Rows from block 3 of a small multi-label image tagger, named by matrix and row number. Rows with one number within an expert belong to one neuron, the router's apart. Each number is 128 + 32 x the weight over its row's rms, rounded and kept within 0 to 255. All counts start at 0. Numbers have three digits each. After the name is the row's rms in percent of the matrix's.
After each expert's rows are labels from the 100 images, of 14976, where the router gives the expert most weight on average: "strongest on" is what is common among them; "lies over" is the class under the peak. Only what is clearly more common there than usual is listed. The data: rendered landscapes of hills, water and sky. In brackets: how many of the 100.
# router: router (model.blocks.3.mlp.router.weight, 64x128, trained with AdamW), inputs 0-127
# up: expert up (model.blocks.3.mlp.up, 64x128x128), inputs 0-127
# down: expert down (model.blocks.3.mlp.down, 64x128x128, transposed), outputs 0-127

# expert 6
router.6 084:107169149100098164125163150100168076143146129107162153143104159109166095136174156127160106096128170091168134156118140121105191137118139072156123139172161101108139099130145103166114067126117186092173148114186135171123083111084125174117116163093155097060067122157184173085102058082147150105130159164085098147107179126152132131159177172109113084071162106147125111097151161164074171135120
up.2 121:132130130114114160134122123123192106148136080064105074116135101181111186118114159127144115121155134169205112173111129110175109150109132139119101062120150117157125119115110113153111176156100077116172109166105123087117094161088111147089105085116105147136071184123167137124121139143091058139045065164176089151128094092116152141073088074195114112167097089072133116131170153157137142085123
down.2 107:116094159083148165179153127166069199111148105155174114158167137123154098153099104158084115149170117122100112111092098098129176062122107118155154130136154188127110153139164093161181181112096173148104069159140115129164130147116125102177140093129131143162136122079129107119158106149089123126180182124120167079163143202136103167160073177171076089104181113174179154091130087118120153106145
up.3 103:144075149172138110160169141100135159097092170169127106115117108148066100129118143166122170095124170169080130164165095065145100102137157094093089119082120094164161131134143109155183097087167172145084174133191138131132143101115201120131084160091086109097182094062143114095154146114103124162133159084106113175138074132130111202112153110173115119159192130184114164137093157121148163110153
down.3 101:134117104151112174166183144109076107124078139147138110124148101078160128151152125136178126147111138102101147111138153133140095210108048136079117071077113155142131143127173097097132117119185103119133095075156116129129127167178170130108124135100196120132163101117125091144192130082120041047139099095152135118180155081175142135123148183059120142135120062150105151099124082135136148116086
strongest on: night (52)
lies over: steep ground (47)

# expert 45
router.45 085:102177157098107095167101174173124141113173166136088180108114170144133103113170178095166149125087161142185100074135133082156114124102164145157152161121108145156160137162066149181126116163109114092090135191126177136144101159081099087183129181156128137111057178138174141138150104127104144079155150111136147092104095106148168159165091099135141096122110061079134077072158169153149146163127
up.2 094:197083139103186109127159117162158152170131089102112209124089088160076156133110180145133124126064133087112158109082131142141101193144143111172077175125063082179110147169106112149106149094128126146116169121115137130120089146155179120211142106097131111122088114136130107059076072080142165149125107084119153134140160179158107085138165138089142104164182130141141115153158136095117093101119
down.2 110:106160109109098166136103173136158090149153092148130137086111112044176162126090098087096228168174171122126166173141130046150148218161134213118115158099111134148126132133158111166162141142113080143121064120172166137104130131149107173142150156167123096162151187122145087149112112082117139075139136113162105121124080078150168135149124145136154125119111122133142138109101123139138150098055
up.3 113:109119135153132083140101119061092129158085170153110134120100122128082083150129151088166169151180143232084093066100142108172094079130146192130112117175113135140174139150160105111118114132115109154158170152135120110114136109141145085116135168126194215130123105194110101206106091166115133180131092119165114170174146165149137127108139172074100130127104107168128107095174103130155146122164
down.3 112:128095151128104111121179117092184129123068113162153134110132129166118140123133128099159120092114094136152188181119115125158107094137134104090075091119157124133126169113131143184215142109156204087176165168121084113149124126087126087146090157128091132162111086154103169114194157127113101176116156218130053172101161129107104122128127198087151122092122098125131178086184126147079115131100
strongest on: fog (79); noon (61)
lies over: sky (100)

# expert 58
router.58 090:164163075108081178129186133144098149114170088141146170157103157095141125143133136116152114097146092087106090086155127142065156179089098141121159120114176067087179116097132129110137080118134182168134140116089130135094111058086136095185115079090115121117122162126124076115159151172175069136175171163086177179167152121173097182133123144135102122089130061115087121096146133188125136135109
up.0 106:127146117140148180110176195175130127162118124141141182130121146112135137168161159159179115128131088116085161166192123132145137183158128178056135111119129159129106103130186160130104084099123084163170120097126123180068140077101096202138099138178132101105182088057104108133130135167128123169087141069119152088060190113117097089189099100122079096127132126110089119110121148106111120105145
down.0 101:100098103147084136150105143095073195081163087099180149137131151186094141124063108137161094054156133125079107135138129123122102096080114083144153113123149164120149108165143124125137127168094102153156161139123105182122122119131120126104173093106155105165062102107138153066117141062087154108118087145120132171063117093129131113182115133158076086088108154139143217074063101082125143140152
up.1 092:155144137107102038119119140138121069118131132130115088122139123110144135094089124086099130134106157136124129147096159089110084152133143128151141197122122100116152189115096114099125091138066071084144139105209158127138093123096086126095157112139168131123058176191124085158122109173176140147183150084124068189093107129156154181145148129168128113152132146104098174064147188139108189079156
down.1 094:110172121112170120156117142198137100143083149122121097111078113104166145096113134142121167157117155166187150124152152135121122086162204065177183101141144094150144120148147188172152097077098130090150132110156180158112101159102132065144151118121117173113102121097119182123100094109191105043105161119114094163077174191111165103102175108122146131148138159077152120133159115133094106184171
strongest on: water: dry (91); overcast (70); green hills (46); land: dark volcanic rock (35)
lies over: gentle ground (92)

# expert 11
router.11 086:076172160097099101168107182150155129091146179189090166100119155165107097131129138097104104135087116154163114120086103126140098142115167132169117161111088148145177144131085136160090108156095098071112116171091152163117104153096085097120154158183150164131053142142166184130159091118105113086111128111139132089086116098101149165170091091122128076124077073096145105095128180165090182184072
up.0 088:145144166128170115121149118134164118134128058101078189076132141156131143178138105151100148143148199116120110167083078122139137115202142105125129097079130145149143133185150136108073135111109103120149106131179094159143171134142176112138098148141132131115111141185138140062078079049223141093140114099141167143131185090125110112095110116125173105178128112158094072115121100096128181119057
down.0 087:083104144088026141130121128165180058102150182209132105129150134148106130159123169129069131138134112092096144145153171190097134084150140146107089080202113164059086150099181140148140144115117107079053089112171107132143158133122170132113110130177099167136133133109136083106175171152098172156121149094138094128097143099130141128179166119137095145103144136070141127143108134145149109079128
up.1 103:175133136108146104120077149121092142088106168101120120045096163165068156120121102120086112166141127174140161071089142169199116120106150157146131190091072153158073106120145138141136130166161076203101136126160146146177142139083036128144126104138066160090074154163114092106102138138157143122103155160073144103134126122161086091126128102095142142093126090116101155160092136068105152105109
down.1 104:163107080103127159108092122073102124134132196110100122095218117090106107151152068144108154163109123168210140153135146123176150126103112113155115196126141117154098147107068118169152128099059111156137062152128153104136066144131111097162054160103159127103150160129133154085107177173123117091150099128137138174087158125064121102082204095150177125161150135099142141122134122129145131178115
strongest on: overcast (53)
lies over: sky (100)

# expert 16
router.16 085:073165160106117098146093161152166111112179144174092197124155170171088096116142157101123092140093148120157116088085098137170111133076170114182126141121099141119158135129094121166084143144088102072093123158095152135120084152096066092159118171169153149088092152135181197133116117133096148098125128114142126108110097114130174167180093104141118091125097082075103104078110188182068156169088
up.0 120:143103159131146087119132118165095118123127148176109114125158169196086138067082124119167159143099104116101127156123052112163106113132125066181118116137071132121094132137117122116191138103174116068132110158138114083180142203142111056148153112163115115118112201134119133121136108180097172201163078101132130157110072190086157121161094153160092133150174164112078165134098091108152112121124
down.0 112:123134166127120144121114105125130144132119098129132092153127078172155106182110145146066152112144132131163124101119148206165173087155159147160232105089157180188123122149081171073175177137109175136085148145116092078169097116112149172122128122077111163133088138132114065082160114164123145109085104125108096123132154105111150139059118188133177068158146136123141079157119171178086151146120
up.1 077:167133112141134095173130114151095152090126145103103129053171071124194130156165082109165111113084068152145159133168163152143164114074080109102115163106156091160116149092169142167141131136160134130104123123175177120141151124124182133116102151147144121123185112139086100106104158093160166123106160120090234129144108071127174160171105122127153167134147116166143205184149065115151078163126
down.1 086:108150170109092131098117078147124100127148145122146108108194156109103150113165095101122186105114147147139121130197128141137171100166099195117086130103120170135175216130091130141103178120100099133160114099157102114094107161113165145165113111155100122126091111148110122146072206056089123134165081122135142136070099118143115140126193144068097067146172147112095062095138119070106143062140
strongest on: noon (76); desert dunes (49)
lies over: sky (97)

# expert 40
router.40 084:095187180149079180174104151136176127100164124159156143088127152114131099104151167126195096113182191096166114136109078126156190135107151098146171140143146123075147109114071141155096080151085105068126113153127083138120097154112099106188155122135137101102072196136170129097148121093097156093142130158176188108135080105116155156166103083108124108082134090092106112077151116166099166149136
up.0 092:103126149100199158130140137151122134142133117127088191146162118111094113126144095104167029103103146126125115106116082173157108173149121172154125108108120165215093125143087101130194174062114121179121138119171116110120088146133134141161165136105099175100121082058121096123146042114080113099134130092139080150142174081173124130083127160188101138156126145136088090128141109127144061115154
down.0 088:188068098133085135117163109123121124128135139135189049094152108111151167073126143132081128113125196184127148100120112067139058164127194095150096126114139153104118144077137108180052198139103133124129103096165097165193111097148132130113142088114132177154100147108170140140131126114130065106121128093096127183114120114098176086163135113119144158142141134205145110154084079136167172127121
up.1 124:152107148151052127156156072110187122168148151176101105066143192137141082102136162169164146116159130130132085111106105106144169156134098150110194112126131098139141102111222127136122151122104155160154095124120097185129103124073166137170108167062141122137139173158113119130130070116191133124110103082148121121111173124146108105155109122041134072137107123105080092154154126070150079075149
down.1 111:099133131113159100108153101119114107109118108092103145177131082139149165123100128191109162076198103065130109141153153155066100144184157133122142079149170086150136124145124110127116095133115172170162171198106114166175090126062124163157090086046119115102059138117122144112132039101159129125136151157103082134100116132129113160134215130165150118137124080135119152114127108110105113207147
strongest on: noon (96)
lies over: sky (98)

# expert 17
router.17 101:060087103139079166163157131097162072196132117148162086126108137121094122117151087146134097119160109118128181149092141071115172116094098099149056070157067106123163145081112092140177095164212172109111144129126130083119183063111162170135121078111134098133108135158111140105105114145167134141132169154153128105186158098126085146168146155083128164108120091126127133191077135161142157173131
up.0 099:121071183170098149178115096150201188158075135098086121113159138162145157130119141122153129120130170043126122134115155096114142129168175108200086135122126126118141146107158194132180151130111140122136093172142136123168172152122153125112119120085125100122108153118139103184093124071130086126101222145101190076133193078163113157105065107082147149154154076130139099134177138129134129104136
down.0 099:120150131191087155103204083133130094146155073114059130144142144127134157124094143148060089185144173115103100166158112164153168202061112194065156137137149127147109145067139167102163091114135163114172059127182161160132097140159130103115147092122142135159149110149103180150115165135100120119083106097102184133123093140163129118212146170110158141126146138121133171147135133166158114145116
up.1 099:103118151105055152151102218127151155056116122099127076192116095118148109122162130096119106085144118086141113108138188118114134148161114185142160103170109114141146114107147113122164099114092094124134102129088182113161135108061152119106177094141116160157106137144174140181090129168064182095065141121084122076115149133108143158143171108118089113095125171136212168066106098121176124158128
down.1 095:093128094131144100123098178109119118127176079139169130153138108075121207094096121175152144177146101141152087141133105133156088115095149078124096124183168127116118143104137143176156117113161161150140118158157070101123142114100167133056081110076114128171154162130097148147112133113162082148165083179159135146134087101182113182085146074147198041138104103143142094161138165135099203104141
strongest on: high relief (79); night (76); dark volcanic rock (57)
lies over: steep ground (77)

# expert 57
router.57 113:136111128094114133102163176134098147127155125138147159185122143088127099121175141138176180088133088142143119073172166118091166134143149116164114121123148145164147186129157109162164098141200186171165139149082205162114163100097087149167099164097107119179104132150129168161170135181163091149144206125084148139141137074195148145156103130097100136087148103138079144094182137161122076178133
up.0 102:144157091115128127147120082114173145121130143140125119069109127147152119104171129148142103082090206086150163126115185181066127078132159188131137144112146121124107128157107146159068111146092144102119150101131144086136133152107114108121137148127085113157074151099209142151196182152059169066147152158152097125134062075099164146061081143136112065105142152119098149075182132156139167132122
down.0 100:108127180127121105103148156169132113094077112116160183148108161167112122130104151137143144062083095151166075134160114095154117148105129095093137096117096109125134203119135161085141107090159131134127101110101175142140074125087126095155158100098144042147131119136193142166126178096178055101148150202116137102108142185176143161127161100098158080056079129085117086171177130155126126110149
up.1 078:147103135184104136089242124142113173091153127129124149095067126136175140115063116166148107083105129090177143158084116129143098125160111121121111096157093146135137145153181085180088190136113144130123145143091102134157192178102180101124098175142134102146191099121148117117053153099051130101093175091162126168136156150144083175143153148151111164141162148099085125125124146121104078120123
down.1 099:099073163120152161129130079107131066095149150138139167137073139142077143206118155116151152120149080112095172106146188131127140089115091107077135145127125115128133138148063118102136195101190134088174183145114137162151104113156104054191110166107170145117130172120163151204151149130130154168158121165138212083136117130136124147196101143119164118136139094107096095152143117136122134056114
strongest on: night (100); green hills (45); dark volcanic rock (35)
lies over: sky (77)